{
  "train_examples": 39062,
  "tokenizer": "word",
  "encoder_inner_norm": false,
  "encoder_slots_per_expert": 2,
  "encoder_positions": "conv",
  "fusion": "prefix",
  "decoder_norm_position": "pre",
  "decoder_head_dim": 48,
  "optimizer": "adamw",
  "lr": 0.0015,
  "beta2": 0.99,
  "grad_clip": 1.0,
  "final_lr_fraction": 0.05
}
Rows from expert 8 of block 2 of the audio encoder, named by matrix and row number. Rows with one number belong to one neuron. Each number is 500 + 40 x the weight over its row's rms, rounded and kept within 0 to 999. All counts start at 0. Numbers have three digits each. After the name is the row's rms in percent of the matrix's.
# up: expert up (encoder.blocks.2.mlp.up, 16x192x384), inputs 128-191
# down: expert down (encoder.blocks.2.mlp.down, 16x384x192, transposed), outputs 128-191
up.41 110:550535462488488513510397560479511427500554441473460495486475484437494524503513480496527521471497569494511444528501570434538465437593571541523502470479459501469502535491474498490433505515514549
down.41 115:435455525510490517528546461483535484538524516570492492451539439490578541511523584465460478554541508565463498461529489467512556482533499459511520542488539492534497501501511438475552521514434474
up.42 080:481463502550497431471528483449435498499580524536512484521435568506498532475508477563558548452467432465529532484518531506485498539453502459548588468531538481514574525462511562547488471463539616
down.42 089:578594492466524542544474546427537481516502556529502477628510510427432558426536520474524512447499423567527468486538491511582493554491499461494577492486511472474496473542484513464480515566552464
up.43 098:507528455516517482482470513473451512487482505472486494465486494514513432514492486472513511516536560446452499487533519635356533525551591459476511412546522441500466488524458505460524458494524483
down.43 097:602535458535486565518473532418485473480548557544531461503554499428451502459534529473506524507503410547474508474519525419563503528499515460514506444482468491482513462525466525467556479530523436
up.44 103:507485473518562449562481509481526524555522470512487432493488489569440505489485463524510451460498476501540497462578504462511494494488535541565510420455487593491494465463454512500492510471496563
down.44 115:445579486474504497457487553526510473462521461532506452403542536519522526501522579533478440481517570455535504465492505494549510532513493425567522497499501520518421574564560409451535545515485409
up.45 102:440520502486441536570505463497440529609493487488442538515539473558563483498471483479566513477515476507582518541449469529435491598527485414433497542487466556493448485522496586522516494505502502
down.45 093:612557480525503522492496471376531496477553571500483427578531499453386510425488497544537542516497440562503457537542460482587494531526479471528547504438531432491556519519432479507513510500526445
up.46 108:553440540491494513488539534518459546528555504468510477456498436428513522558502453525407465488501560509539456508528531538483479499465488562501553531470534526510556508501480512522498455564499477
down.46 107:515587450529490553567566539440530511546483496562492488507512476526466480514493524524569513507493402495509528523530480543515514519493503419444514517480501492490489481509496476556495527506516423
up.47 103:487545537515465467484475465518461559499475488478523430569560514517502476451537541488511527532469609455500545467451530551420480533500496409507508504520478538509455508558526545513473480538441533
down.47 106:540525481559551541504445571481431491533469529520532530602478477442438487454456502455476497509444428561451450503565533471466462488441464542503510451414479400444505441531450558471495480506534477
up.48 101:520571483535507499557467523517539525487467427425441507543547522533492501460480527463445493493513558500461569484487552487511451448489492484562471512454551560517468497561515495549404469558437577
down.48 099:502424496492486501509495554592508505544493519441535579487485570489510536579424505467471468421455548442504503474469502473447497503474518491523522547469535490478442456566467531487492523446515543
up.49 105:479447460441358505452487479529512487545520467448480438517472504438481557537512493532535530538549463514451455495487544483534486490510492497482584486496506521459505501391397489465486525522542463
down.49 103:495524500550518469524480399484503488523536536458480461475564432514482464470523508531484484516577558513516458511524481535464469454521497575460475492535551528529513563431543525515484501523422545
up.50 090:467483541493566561487478549494482517550521521541530547432459460503524501527534549529472528532492472510471444532506495573516485433502567499496545536489519526465522508519516475504547517475475530
down.50 088:570515518532586541521422524401534487503527485586510492508472519428475503456531492527527527461542425605515458548508559477562522499533523518497574426494522439518487553461470492466569489533534418
up.51 103:496499547501483529524623491524543535448382548481458509552515572565533429551475509455526507487457497524457506414536445555473567484453533512536520520478516435540458456512514527507495479469432370
down.51 105:470503528502506473455502493550471540511447505434501465523510557494552472569486493532544528513427514402579542529487466532461472492466500469492468494554469584429473480490524500535449469478569531
up.52 107:469480562492465490449493532520536443433515488446530483528446493392532550527526507510538494514544505498453413499459462485522463496511546529526516514510464424447522569391444488490461530511540387
down.52 109:520459539491525482528534406498468519462546559557499485480513423532464458482511537481484469571555497528426464487497532488478522474542537562494492498499492515576535545355512529512437529506451544
up.53 081:505489490567467525468534486464467539487452517489523560530477550516554487478501464482521503443498443521459515504591483523454543519426474444510480547570478507443510507468492542508539465489537475
down.53 089:627587466496529509513466506407540495522496569541478422572485525443427518418565531473530548567510358575505491492506476474569513556508451482508598502475471409472531491523507504437536497529522418
up.54 113:485549498470486459463427504513501417502553501520481483477483494379518537509489435523498519538506505500548386557457533423554510441542543512469534553499464540455513523479432509486511537495543496
down.54 114:522535530502499538495492435468511432509545541570512496505517453481578486477511538466477484541531482627415474435491489474444510496543534465500502501468523478528508520413445536516574509526465516
up.55 088:473526504487492479537482545491417569546508574455464565522538580443536478490475511506463550456490531480454474501514460490395485553551504454425571554496508514508500495509514506538548452508500491
down.55 092:601569493520525561502523508439522508521483513547503489544515526442435569395527502506530537559494388556571503536531501508603490536547502434481545531475530419477541427514474513486536508534521443
up.56 094:531524538546605484572429461516523533531462417513526494521532461520526491484517540483459511460476583541426561457499482512528457460467523511546463520484498462537514480545564487537438439516444568
down.56 095:459436524462435534539536583600469487488468380464526583487465550530504514518459497496563490464386527470519557463474523464517504513500478526509493454516415519468453489597484516511461536511516471
up.57 103:490520462482426538467520449535530419490515498513523459530523543446464540488542502500480529525540550493539455530442541425477482424529478490473531526518492477454530531488441508447467521470506523
down.57 108:504535463508514519511469416507545473544518517512482489617494529446500512468508516433564509465557553536417470453498519430464532534497492436488497526469521557490530483369470566515593493497512548
up.58 108:522473603547512482537520443504523493435399530506482505542481547514533488510506483445495501487467525541440460415524462483512475429498565508553432522470528414505464512505532463521472475546473399
down.58 103:452444532510485457463526519567460521451462473521514542445467502553520486565519500506508483516496535442550522474459538499401466503478526492479432474494459553534505497481540484599453484500510551
up.59 101:501466479518522496565410547486536474488532484447522410501457524459444501494522439502560547482482499479498474538546545454509467456547552538509527476467478540441536520463433547469461503536525575
down.59 098:447480474511516438466473501509550476530499519537490525476528524493513540491488600510455520490545569475498515475497478481581549445583499478567504582496546478531440550516544449476503514576452471
up.60 083:496481486529419550455529529460486542526491481502563513529447532497475481456613510517534570521501409483516568516515535549467499526484503491495487478566555548466511507531478527533466513511527585
down.60 088:560581493516554505530522520410522550502545557500468434569466525450409504430540514457503550545479428565529495493569534469596504531526450472518533557470511463489525515490485459465518492511522449
up.61 113:534436587511447538504618473495512584520416568518508500525469542560529402501469528477527481475477484499446517463571498512466510521499495553518551481504510435503470465567519498483537490529448385
down.61 111:505525465466456524528521473544446480476433488472497488460529529531487461569481506500551502478414500451544499544455486518455482529502553469451492507479470527496518483496519509555399496504536496
up.62 095:497547521536528478538469495526526555518504392481467447548553508471491508508499509484432500459468586542495550449476532520517493450488512472518496502474551562533476456525497511524450516489445606
down.62 093:510492483467439525506550590531522573518527434476529562491440540488524518553387481453466485394445538423461528480463503483482498569444471509516526537523483516478448512570493528478504501502501502
up.63 108:477538479515475532512481425461503515490479426461469464564563580470452506386505511464429515509483501482510619529470537525521459463441487518492465544480574562546465492540503516530402478506449587
down.63 109:536515503510496456450458518554482503538514533419474568547504561460457494503426479502491481383431581407473469485535503484458467537431456524525520488466510505506498501541466531529483497460502574
up.64 105:518521481473491494450425509525509461567557500536496506479482470461436531510478447546480446561505508480571448511464507452518500475517506520490503540512450588457506510462459529457507554513516519
down.64 110:523520525481500525539466478443508441529512515574478507478536504471575500452500478466487479490553536522397491466491475527467509466571546467499537498512529451509497547433495513444568510504441530
up.65 103:501506551576598427549466497517542503407452482467513531522529489539523489485495466459494505467433516554475514411483474513540488461500561488606447520515512481526506460508516481571496484474483483
down.65 097:438422523485491497488537568553526552467479406497528544405508505553583496559510466503502481507462541436537514503454518581440484445485496489510503462535510543541467508577509391507493477460503547
up.66 109:543541455476431530476502528539510428452514485488466501533504558419477533515512491477514543453524506471476431562474570438536527443589547560473516508495467516434479582476453481480478525525491542
down.66 122:487443491533496491481534431497529474552548551546537486478526515490527503503495535508520487464512549532426480472471462463498533486567508450469530565449548485554515510416450537531513500516407519
up.67 106:513547459465408549491474536503538472554485516470466514517522500598479493516506552496530486539557489487519525484504456478509479568516459482458515382497446520450514476578555548458470534528470496
down.67 113:525516455491529518435434513473500492539485508486480497510496549428483563429486522498495507451489525511560460526527496456561515460515528479528496507473482502487453432551518486505520551492478454
up.68 081:486521453504539532519520482459510548539483474498473529509476549474436490436540487499513545409495519550480460541566521469476515463449492452480512554524546527502523569477566497511549459520503544
down.68 092:599571457527515500489478502443528500496489526514526455547509536454419557412534534499462519526509378590512489495582489450595510532529469464515550523448515412499526508492434549489540491519553449
up.69 101:461468517474366481441490505533508465477524492466537473518473508397521551525520468531563502513517464519426439502473478498548447465520554503512545479496497455421530550380429462461459549499558456
down.69 101:491492463501498464524466434505503475473531556534462475527529409545482475487511495527471490556589533498482485510528527491474492442538524566465471494505554515545500574431507501498422516486463540
up.70 105:511516412491514514509545555523500496511514529503460558503508523560433453513493517517483442449516494482522549527552441541473528562497474449515478422498485544513532484541509520485499516418474544
down.70 101:604540495506568549466443543432517470562480475483542508489465525521511526412485512501467523481478420511502495503494511442551510459542512509541544508517499497456487494522526492512548517457481438
up.71 096:455568449588482458429481567488471516485468481435515580478439530471541514429491485520490492530474458473496524514594486539437424536495525492423558490542446412499480494530487510543527442517543470
down.71 090:581582499511532512506501513416478495480474535500515449521489514433415507431558543478548497524480399536492468579567483411580533506524492403527559528467511430501552484509454532427541497557501425
up.72 085:476539480548510492502451536481424502480514524569554509481467546534524506513582482517563591480532462488489415567485496479467516517518544436520536500511477455419548543510556540529531540452511458
down.72 086:595572497485521537494492531418490484540532566535497511515488530462424477407552527515519548536520456584508496536498519464592466513491463486519539516479501415489549526489460535474516455534511413
up.73 098:512399546441405553496631443498506539495466471550491467551455529416447512582501490498533565547510482513480469505528556484452512492480478512490585488490501506483485469529462525454484532555497459
down.73 096:532577513513485459509523372500467551512475522518548499557507509524449496520513506473498520541467488472500469510497495569494493509524538477433465508530567490507510473372484567562443461478506485
up.74 106:549530438462516513507492557540494460510523472488495576502477558527534496601541539511531544577482488523461495523519492547438556575475437474538527452507495441565554538519468531501554520526511495
down.74 092:576604455561515534538532485389529447467537540497502405513513553462458535401517524473481498503499380578563445482572482485604503520519501500511532506465535482449507480495496494448535512530556432
up.75 101:500429540450466489549631510519501539514516478473492437449487511461458520555507527520490494533548480535505466490518518548520464489546513513470596489473491538489506517481443525498528469530482531
down.75 101:523603487490445505505489459405530506521466531479460465543570440489423459465538470572473460513551401486494477550511528562530510569506508450457544514529517453481521554491502537558458514552512429
up.76 101:541423518518534516444430544553519480519574471429564540513470486467525540484528499537493481526475528515555477556479505491561431429471515556477546539506497563459501573432468509473490515543459480
down.76 098:560562517491541525555512475464485420461534538578501474570574484437444464412556460452525491484554428572483484501487493560492545507565500472512563486410504533461508527449472448487483509543503475
up.77 103:491495480502549481517484537517543463518539514439549436542465518568494524443536483505536478535521491477480491526531479470522464520511529535481534453503426586437508523473487577415449543522554534
down.77 097:524561472514530471405423454519524473487508483496521458529511496465464485440482555474513494437517514557486483469538488536519528474560491494539529490475561523456484516463507475486503490531534509
up.78 104:478506451426429520569524428471527471560478428488426443554551520499437528500425454492487448505501419473612497480464567438474474502512474449503461519473495590539456452547501529498429526476447642
down.78 105:503546483549497436497494492457542501559533488435547503541495495489551559502433500559490470415484627491515425521494513550527487517508427489517437544508555509490474487503523538536483518424487561
up.79 104:515452566429454511484653491495503517540503511554491475540485502427474529510505553548473509565509458541490486488566521519520476521535499497457560464472512533488497434526485512479470543528484496
down.79 108:596604456503531474474469458401512523501486489478477405574510518512471534494532481568526540533540428549503453546507512537543478511492436443495520455500513510444525513482512497484471485547512451
up.80 100:540513529503545498554448499498507538541442415483485467520556477543489487474491510482470478470479592546488537466485494461511481470480475493488492531477503520534462471577548539522465437551420547
down.80 095:466462505500471561500521506577479493560492450480521557514488557479496534508395501491497515440416563454527553493460470503402474525445457535497531466487459492447450447582507530498452513465528552
up.81 099:501421609567600462504481445513511504441421533545497518543460524519501485522530480501538487492473512540377439443507450491483492467477560522554483516561498447503497472508510462569506472502519482
down.81 100:401426529471500484507535545555483515436417465503463556446480481555468430565507502501505473565453549407508555492435486514502533527485516497529487503530485531527490488470503494535435504478517460
up.82 094:498475551450438499483566497519507497469462499446477479579489512513563509565507551520507517516563470553476448485510511499520481493483523531428489526485499428504517552435424494471482465558521403
down.82 091:478519494523503489504503431478483508488472543526484499462570452556496494529512468485511505601563470488507478507500493528466504428532543469498441509496518527545513501387489496530483497543481554
up.83 100:534506528516517448553430493508533568508485487495508468477540492508557491462536554516511480473458589553453569486564420518545529471471556502506487522490517438471474457531576516493503471507442472
down.83 097:564486512482459520455535567551491485445496479470549531406495568461575539425469501502521435471471452527509549478526530461524475518473480543549519457500458487472500506602474500500424446501510469
up.84 111:401499488454523485544478492487455543576491535459451486468536453524538492578465503486489491502504479483520485514451552574416480545520544489482500525466477565506464441533493498505507475506534485
down.84 104:647572502534499554530485488407547503527573565530546439549551523436457554492527473518512506457549446545478515466514466504548495485510494482513515465458513424445526540475519474492612524518510586
up.85 084:468490431576443447453501524454490551478503526461530517443473541420523494525507561531576494533506469545532492481488541547498447571465460454471540574533496524500539472518527530549521469534479520
down.85 086:572596467554524556517500463439527453475510572498486433556557501465410510400546562526538545508464413566524506492575494433569491504530546478494562537487500454481541492532473487463536552542523412
up.86 110:476448543457423488452508510548513441471566475441510461503463494413490564527510481512550499542512481497422435499467509502534457457502533511529528509517485450441502541365438476489463527516562424
down.86 111:509486516513509479518497425510498475498527537523479500517553374510520481532533523488522442512553544519463484539500503527484533447487550548474481515525557546560530546391514511482423494504464534
up.87 122:482458551509610433514592457520515497524465526599518534470481448494479475503464487482444449484451464543525444441533494491512493491549531476580465494510498551563511410496502490509507495454486534
down.87 127:412536482505477489503515535541477489454506440526480489439528471542556507507551486507501476527474496453609514508481482557500488488500511520491472469534476542519496543507519381484534526492512470
up.88 103:425563496516536439479523558500495540512512527475547554466466526522605511540501562491527509535480479518470466491495471620456454568451473480498454546535530499489534508532528530536542448494479510
down.88 095:624544535511504546520490519386523495466493556500505440530480498470466513414532549541496542529454427571506500494547519479608508499563452445455519533487486461488493512476482500462506497549517409
up.89 102:504467593507511475496530533524523503425447576454462547569534571502513496504499512441519504479436561521451546401527403536507510517475533508565466516542504401495478490475523458527493462474496383
down.89 102:437449517472502494475521525535425491473479454498484491461513483529533474559492486472511499551484505417546528520482510476438487492516550513534487457479466500455503447514563504593419478447547476
up.90 099:493518513436447504540576476513517438459500564521487524602513604437479501589496535489537495504439446514525486428498475527511521497526571479543488436425482405530462479436490482511477548472486407
down.90 092:458476524472452498534521420505477469452508511518459478485538442550555434523510444507496538546488507435542526519557592505528504419496494477462410547496534516553482494505533488461483500535528520
up.91 116:554444559518530529522546504507458571518481453546514527402487455451523438532484467496442445443484502468493487529489533494445506478522570511522540541473522478513510518499490470478570434516494512
down.91 130:461584440513516520549535520457510525512451456546486512522511548494465553518528490527530485496417410523598511492482493512522474589486492441458547473490471455497495468583500521523452555491508432
up.92 094:505407549539530524575564483456460448532593514597503452476502500460562509525568551560571510495474499467521508531496523509500513464491499511544555535473544512417564513417573575556511436435529473
down.92 090:580561458499498512514484534437567455507527546542499426547493438464486555402502493513464574495541439599509425509580473475622477585476433463515519451471525445486490476511499521469533534583557447
up.93 114:531542593486441540458474401508512480446433483505473450575544581432485536481488492451489528513472527503491491450461472495537488388484553500498519537517536419523458556495511488520462462523472449
down.93 110:491468504495488474475539449544489507506496532463545515537473479514480456549471442474528509449475546408453445432469527487411436547445493546511480493480506498478494458425512577516452486424504541
up.94 080:532499486570518503511511491481403566543524494486509490553492483590521497477543534490541568449578519497529481531527539530441486503462518462494537542514494449468541590521511531526511455501561542
down.94 090:605562521459514512509497505387531449490512525504517484530523481423354523387535530508493514532466408595525473536552491482598486540508493443541546475481546428501536532508499523457538479548521417
up.95 085:529502473588594475474515537467445495461493524474548572507482546523594515483540535514505575443489524475517467502481476579462469519498476433509550515536556479411509530532541536552521452457532450
down.95 085:608571497526568516499499514385449498509497525527506470552506488440392503430521546503528550546502402560492522519532487533573498517536455490502537522436524414491538499577499547462494506521523491
up.96 104:474516488494520455482581461497501471461477503552508516504508518486514583581463540496517511598463510511533419463502448581522492508506512506555504545505509472463468473404431495521454546453501453
down.96 102:545457503522513508482450419425499482488509546520482444439486441532514506556525443510452545568572462504477533540532535526485477473527514534478417467533531544510485585405517467526502458523450493
up.97 108:441474586565553472532486496481442557503442446526518527478532436507535493526490514509496547480452546532490480520453515524388521521483523403535479560584502521546495441559542550549512438464451512
down.97 113:469480492502450540535517597586470541518443460474478501527465484515502541525450460477479481486379457441541477512476509534460478523443444524502535458495421473489453451578462479448519525431512469
up.98 102:527547524544530473525401512489514496449489415400487523556539493438482501485539549479517515512485571493453525495468504490566491452535532510535480498499517460483476516496522444535419531564447567
down.98 100:551407576470510533492529543512543512504458563448513494489511574518493537460478508463486509507524474548482507444534525456586486418580475534529583561509533481520493508544394524443484494556500507
up.99 090:476511520534497559492506508464426452496522523516510569452478543498536504538509507490531502497482469457542495510518498557462512524447514447513505482572482477475561582480562490563583470516476486
down.99 088:583566514550537507506468476397529502517504542519538456543521494441429496473548530496477552508503411556521475513533486467538482516510516470525541530454508440495503512508445503494534473554494440
up.100 104:546459599467480588512620500511474547492484514600490482487460485466543454575521516488468508527525521522450442508510486507445494530533522524466528477439512434513502491534503509470524478570471446
down.100 105:561538503522524524481518405483451538520495513499473535506517493535459465519484513478554544589432425473613517502440533550497481511513564480466501519519494503477561508365517537552434508514436476
up.101 119:544527403482500521503450540479537451515473534461466545473494542609496518573485553487540534516527516510487553485545458492547501584503515518412496389506464507493472467540544535485479506506443472
down.101 128:513482475492532543443495485497492500537480480476495482461471569478522580437489524489518511514465467556600478497527460510594493488522526468500511493470503470513445439598529474461468546514472486
up.102 093:464527498505514527457474513490512497503513488512553554550454520538581502512536591509504512563543468560498514512504485596491497554459479479468463473532541469523534497523526570503548516548473436
down.102 092:658580467514512523518520521401493474524467540498512496517463541456429486402523509535483535512467397577478446482574476448594488509524509502501518454474486439417506480535435515436514480554538416
up.103 090:480542374491483504518515527531505463539538570499508561425509474554502466501550498493493480488502472455493477562543435525450556591469513473495473460512443550522556501521551557507501512458492546
down.103 097:593559483459536530459478486436526440495477551456471442537482501478493551411493523484447494476462446542508474472479463432519528480495546501528503485509493493486519509478459555460572567505468517
up.104 090:515524566544492441509536436551554434426429514513473479583453553434498529498458473477495511486467464538479413433420510475519504433490580469560442530513531434496476470448429476520451538500532437
down.104 098:387474504471466449479533439582482493487529506485493543473493474544539517549524477499495492523492580427475496463427522503427454533500547509495437472518492574565517527456521499578473460526486576
up.105 105:536515571532549491535390523519518523509451479483515506549512454509513522461548529489526471485491629541431510506515461510493533436497478532499508532515494406475470509516569520518523428492443415
down.105 104:518462519452470536490536543543474503536427501519525494482513574467461523442471535437555461486456418485529538515497487477545503536499472507497494424441479500475449469530456463497449466507572440
up.106 104:541533475489494542470459573536531430489518455477524443524465550450532512454550470491492538521516535495444427553457544466511476455533569525438487523526525517406502585484449513460452546551498492
down.106 114:574500515505529494415504416539497494493559576538530499524513486461559486465501529473472470453517550561447528451484452426481509485496541508530467486498519522550531520420483532485549513524455552
up.107 120:513529532545501461469485500482488556465458479424463506548547499517480529466504500460524523503445590460469533510427516528508497461468474500497505531522527514474459508538548492521490487516459549
down.107 117:549440526514506499530510558514505495498444512478537518518467565527526527536420508459496511462492532444495506494516490534483427483424481500475543511465524504432468458545496526523464512491578520
up.108 103:445459519468409485449502475507516437471526512464500479514463495427517581542531467539525483547505498507450462490451452515543463465478507487522517493520497460454514538363447469522449534449556424
down.108 102:483467482516510509526520420499474498497586569511476461457548388555524475501494497504503477531561515459470521525511488540449518459476508594461427514520534527567501563378543492497442501511449540
up.109 083:553452499557452491463474480473499477505470459538545550529450570496510531502552530526540512444476477448483466540542490459491505477468512459499525490570480483441559551561538488507574497477522544
down.109 086:583521454538539502536473523409517472518513530544531474609485481493441503406543537527484541514511426553496439505493476493584455546484476495489542522467515477470543518496478470475568482529495424
up.110 107:522536541538529404495456489541512549482531452475488470559519486489478482502499535478476535548442574482468507448444461562571527535509531510540491512516529500490506471466512521518444552549470543
down.110 102:582489521509542488418493516426534528491435515442519504479449552480488532439452487428456494494494440581477474501572515496522462444516515537558509491502495439520480550558473488513516448527527476
up.111 107:465531456513517468519570519525577498556489488463484512435477522600458521486477516540515463496514458513542531502511517488529476598473461488512449390507457549548534449539548520508454514484462589
down.111 116:525558469495498513454443519468513414501496479448479488463511572517490546417553553511496486476444525498584497493553459518573532493521528499540505495517541472468454478548559501480593547525512449
up.112 103:549511531546615426579460518508494554493477412453497456515533431500545470459516514493483510482459548528455542465499459513509455437497607491535456516465551452510469457494524525509439480475457547
down.112 095:539472494483475517492545569520513527487515436433551500425502540509523547537464498466454521478513500485495533505517551443538475503510486494520519501506489520508490563613481477463517462549490444
up.113 103:509535469452408523515457524484558429530479519471458522550523538555486505500485573484550520513513501486515541531553414475485496534522490495409532418514404543477490484522549555449498537505484516
down.113 107:549481437510516498429485522422526494563509565483517450516512550442494555440492574522500495478515514506538516516510481507598505525506540462536515525466490471533456468536489475464481529520493473
up.114 116:506515584524464489505505467500530509466427488461478505587550536485506475439503493444480524514435546468449538452499499502541502454479473512531510557493533392518470533532545482496487448515438483
down.114 112:565406507488501506515494512545469538504464526456549533496472519497470483525412492493468482491467523443463540519496476515442474543449500516496519518494505498466496428501500548573433460430549496
up.115 104:513537527549573463569455511527448526491471429496493527535536489547518452519476475480484485440419559533476535470468520487498546452507551474584486553504529533544454449527523502534496464457435525
down.115 101:409410525479431517509534566561492526538483440478524505468478551522562518565439426461505529513471498440577533492467547504431491522440465483499510512513477504518433470608475470483524503458526504
up.116 111:540491506571565464546566451527481553440474464479523494529546486557486447479535556485517542518433606508488538487465535547506469483518523456577480525541538515504468507526571559519467483505462557
down.116 107:500406499479509511465421556489497513534446501524581524543491519476464492450476487465442493477513448535460469541499449469515492497507471540547479426482452435458488528548444482467545439511569461
up.117 115:504489483508524508536444541495526486586497490447474499384516471625508515500506526497483481452485498555533508495531475453500471544480474498455489407527440499492495459540528515558485520485460512
down.117 119:449498500463499528473524540533484468515464436534465523454543590465501591420480521500517455499473490503562502507496475507537514570584554443532485461476477479444452513554531456481518571535534421
up.118 099:567460555468483551491578562502474472447495545554482524468478466452545497551511565494503538528535449490467430532474448521512500503539533509436542545481538490497495540446449458519533508513467434
down.118 102:489510525482529508518532493429477512498486458500510519538553468491475450520524531506530565603521435582546518500461516535481495496511511477552511524532487438536543514401522477560498488476457479
up.119 102:487565464435438473495523490489490547550458578473510504509518498491518449563542530516541553533502461528472499521552534578393522494489552507495487458478478437525463506555526586463482505623506492
down.119 101:615592454531534546472463503414485491495512543508470469572463504449457491471544545513504525545528467589509487524527462495545474494485483469490530515460508460472588488493454527489552467511505430
up.120 104:443579450442449525470481473462501468551591465531495497436513485455496493535490438557463471532520489447564509495487544468479499544476519547461501529470438558499555485488485496459483538508495528
down.120 099:545542553537503481504456470445528475560481514515491482485537505445571500405513533448438440477501500580464473444503470467476496478527477497489542491476516434480501530425483571486595458504476485
up.121 100:421543505465556473521499594473392511582532516475479480485513524588565506500496514501483487490524499502512476463538524551381450483509578562531472517482521474449499511510485521470521485502537536
down.121 086:619589474526525557556484471416548449496523522548515475521517513432466505443542523485506553527506438576513491510563513471566501508533464449480563509449545419493512548537479504483536496557528487
up.122 105:497536492551610423527424485534540463455475433484517454554526511511478555488509506493450512454465531554516479435448500483530463398497521515580463552500564530511517479472462462559450551461481605
down.122 096:355460532498460457560528546590556512489496453515484560443477452554557499582450458459480485502499637420414472508444450487467494523457465508499497543490476524556466491546519457510544529461472554
up.123 099:522506571558531404476485414495504481443452494478480524537500544505477421516489491477560552491459494507457447388459479549520497482511574471537535473543495464513480460514497481562474494505498475
down.123 095:438408510501450486502511450528533507462460512415510503444517482570540486565555466477518543558476567454533552539446490555464482480470558504519484477498454564516482451500475470549485456461533522
up.124 082:534568467576474515495489498512390477502521554461556548479447609504523519490496489511567522495513510434522510564496526529444568512480513422466547513556511467432501550467489562518553466521538468
down.124 090:579577508530538519502534501416537492472517533467496468563481523455449539443540465521506521498496393524552455543550481471567472505518469432448544498448529415508496522500463535472538480570498441
up.125 108:499544484460412532565511542491496511577509446460433462483561562586534450432469482451540505500509426455477493480472555524499518575539499428476485442490488491500466493499490546487519512460531524
down.125 103:561515527519493456470477519447578517528565525577460476513512529377409479454536504545517524472504454519536459477535502496536485539557541404554543452487497490540495473545513471479520499530502481
up.126 077:492528457545512494514517509477477530495514502484523531484472568507517477508536533499571551448567482521395428511474493479471524520487560425484528523542534451462568547477541531482548462524562512
down.126 087:605577525491553518510476509413467476514507514502521453576501496448435524441517520483511523555489432567509457465543493473579500517556470467479566492485497415483526485527447541491506530564532447
up.127 104:487518458478479497512517540502553485548467520477487501481512473562501541524487601502522505522508541513506545550527442537541521552498461496473499429541445477518538464548580565517462508510440500
down.127 107:509545471451522530449486511468490470488512494435476463502483548478515576443508547533504540503451460531566506527515492517570515505465538504563480451500498488466478445555502493422506569495531452
up.128 097:533434563438393508512578489464484478494502515542458515548505530462490510597509511502525552537539433525525456513482533483502523523487522516467560492455511465478481490497403507488520504566491448
down.128 090:502531467521524484540559406496520545510465521463495451493506478463469465554488504490576505552485481503503484464478475525456472492485522505415496503522526479549485486385488548578441503509438522
up.129 110:471566505484433526462461480472529550510454486469481472537547529463468464461540559481525491536507535505501566506486435509547507492485448543500525501542489455498474490554560554496485421587460484
down.129 115:522450480464546540450457588539488481519451538465516492582471544481490555440492535490500472427474491520556493516519488498558485497408497531520524480470449481487506450557495558484411504505499489
up.130 102:508507498422472519498553465503530553542500558509492493522506478458555486555454488551470526511537483521478505519637454531499518583519558539417518511459444493503486516481485559508519538561511434
down.130 103:567541491530569511460442502408525461466512625483534486548504524490491501465494573508501481525533450564514528501526448486585514449486524518504528469507540455485544531404481469466518469537449419
up.131 084:507486506543539470503553478460465535490511510560570491475454512484559532546523577511568548504500541488507491517443517501526506510432474466543606524522521481505551539499627566578535492510499549
down.131 091:593534509496556484538471513427519470529530519476527436579539479467416515446543585499543522510527434568509463563541502551591528525502487478464548472485512492476495464521501519453495514543518430
up.132 096:526473469477645469561455495508528525539477461458514516485534482554489506502497530504466492458479507551452508447562499519496485455511581495524427507438566499486482477507540502506462514474472575
down.132 089:482540491473455511447509586615487479487500414456505556468481524512482517518487481559453458454474604434549537503485499494540497487539425483534491481560465500493477540634520434461500470513512500
up.133 099:514496485436467555534507507512468529483458496531514484585515477471515524565519542462514523492490465499463511517520550526450578474521472527575522509478528451525556491546512535514540479511481539
down.133 099:618558509491567534524515479437484466492537521482478505634490478429410482412537570455515503527472420543537493489559513514555501500508537456492537513455500438507526508470516547476519541508537438
up.134 103:529529494497550504507411515510543467481531456501537440515472485497484511476523484487502516530520548493501508518505494443546464433502579527506456487462479539472543547458471464466450509528519586
down.134 100:476468544494468493440501532545541494497557548532527515488523534507518501474533585479481445478547563521497506487525454496517540499549468520550531535484470477513489538479518498428542534543499489
up.135 101:481587467530583449519412489476528431466541523479508500535444515474464489493532460534505503536499506536470477492500448533538531504471552526497461506519586495519521522458484480522467583561487557
down.135 104:484449516472534484454488532504518477440528548471525506497495533529508517440544575465505499473539549507497502445456466427542525464453510558542520484530482485554545581439484491451597449572506516
up.136 098:474488467479498495551582455547508483470467532517483449521482618534457521529442469445484481442489441555528549417490506518518514485526592512558472463437489495495490470423428512497466530459511472
down.136 099:360494525530448446492537501567524496482524458466466467469550486515530535548550456557518539493508553430524528522509519504488486494490507491488406542564474570552487531527566418514512456524513534
up.137 099:496453541441404562447577505525478464456503515492503544546448504464518550560514483488512493523515435509463466517469522465531474462490499472449510553505518468504476518453405489490510510523500403
down.137 096:510514527534510433510541344455496501480495516481489497487543468517502517483493479507487487613525477510539484526492523543456499487493537511456467523544510529485534484383500515561438517501487504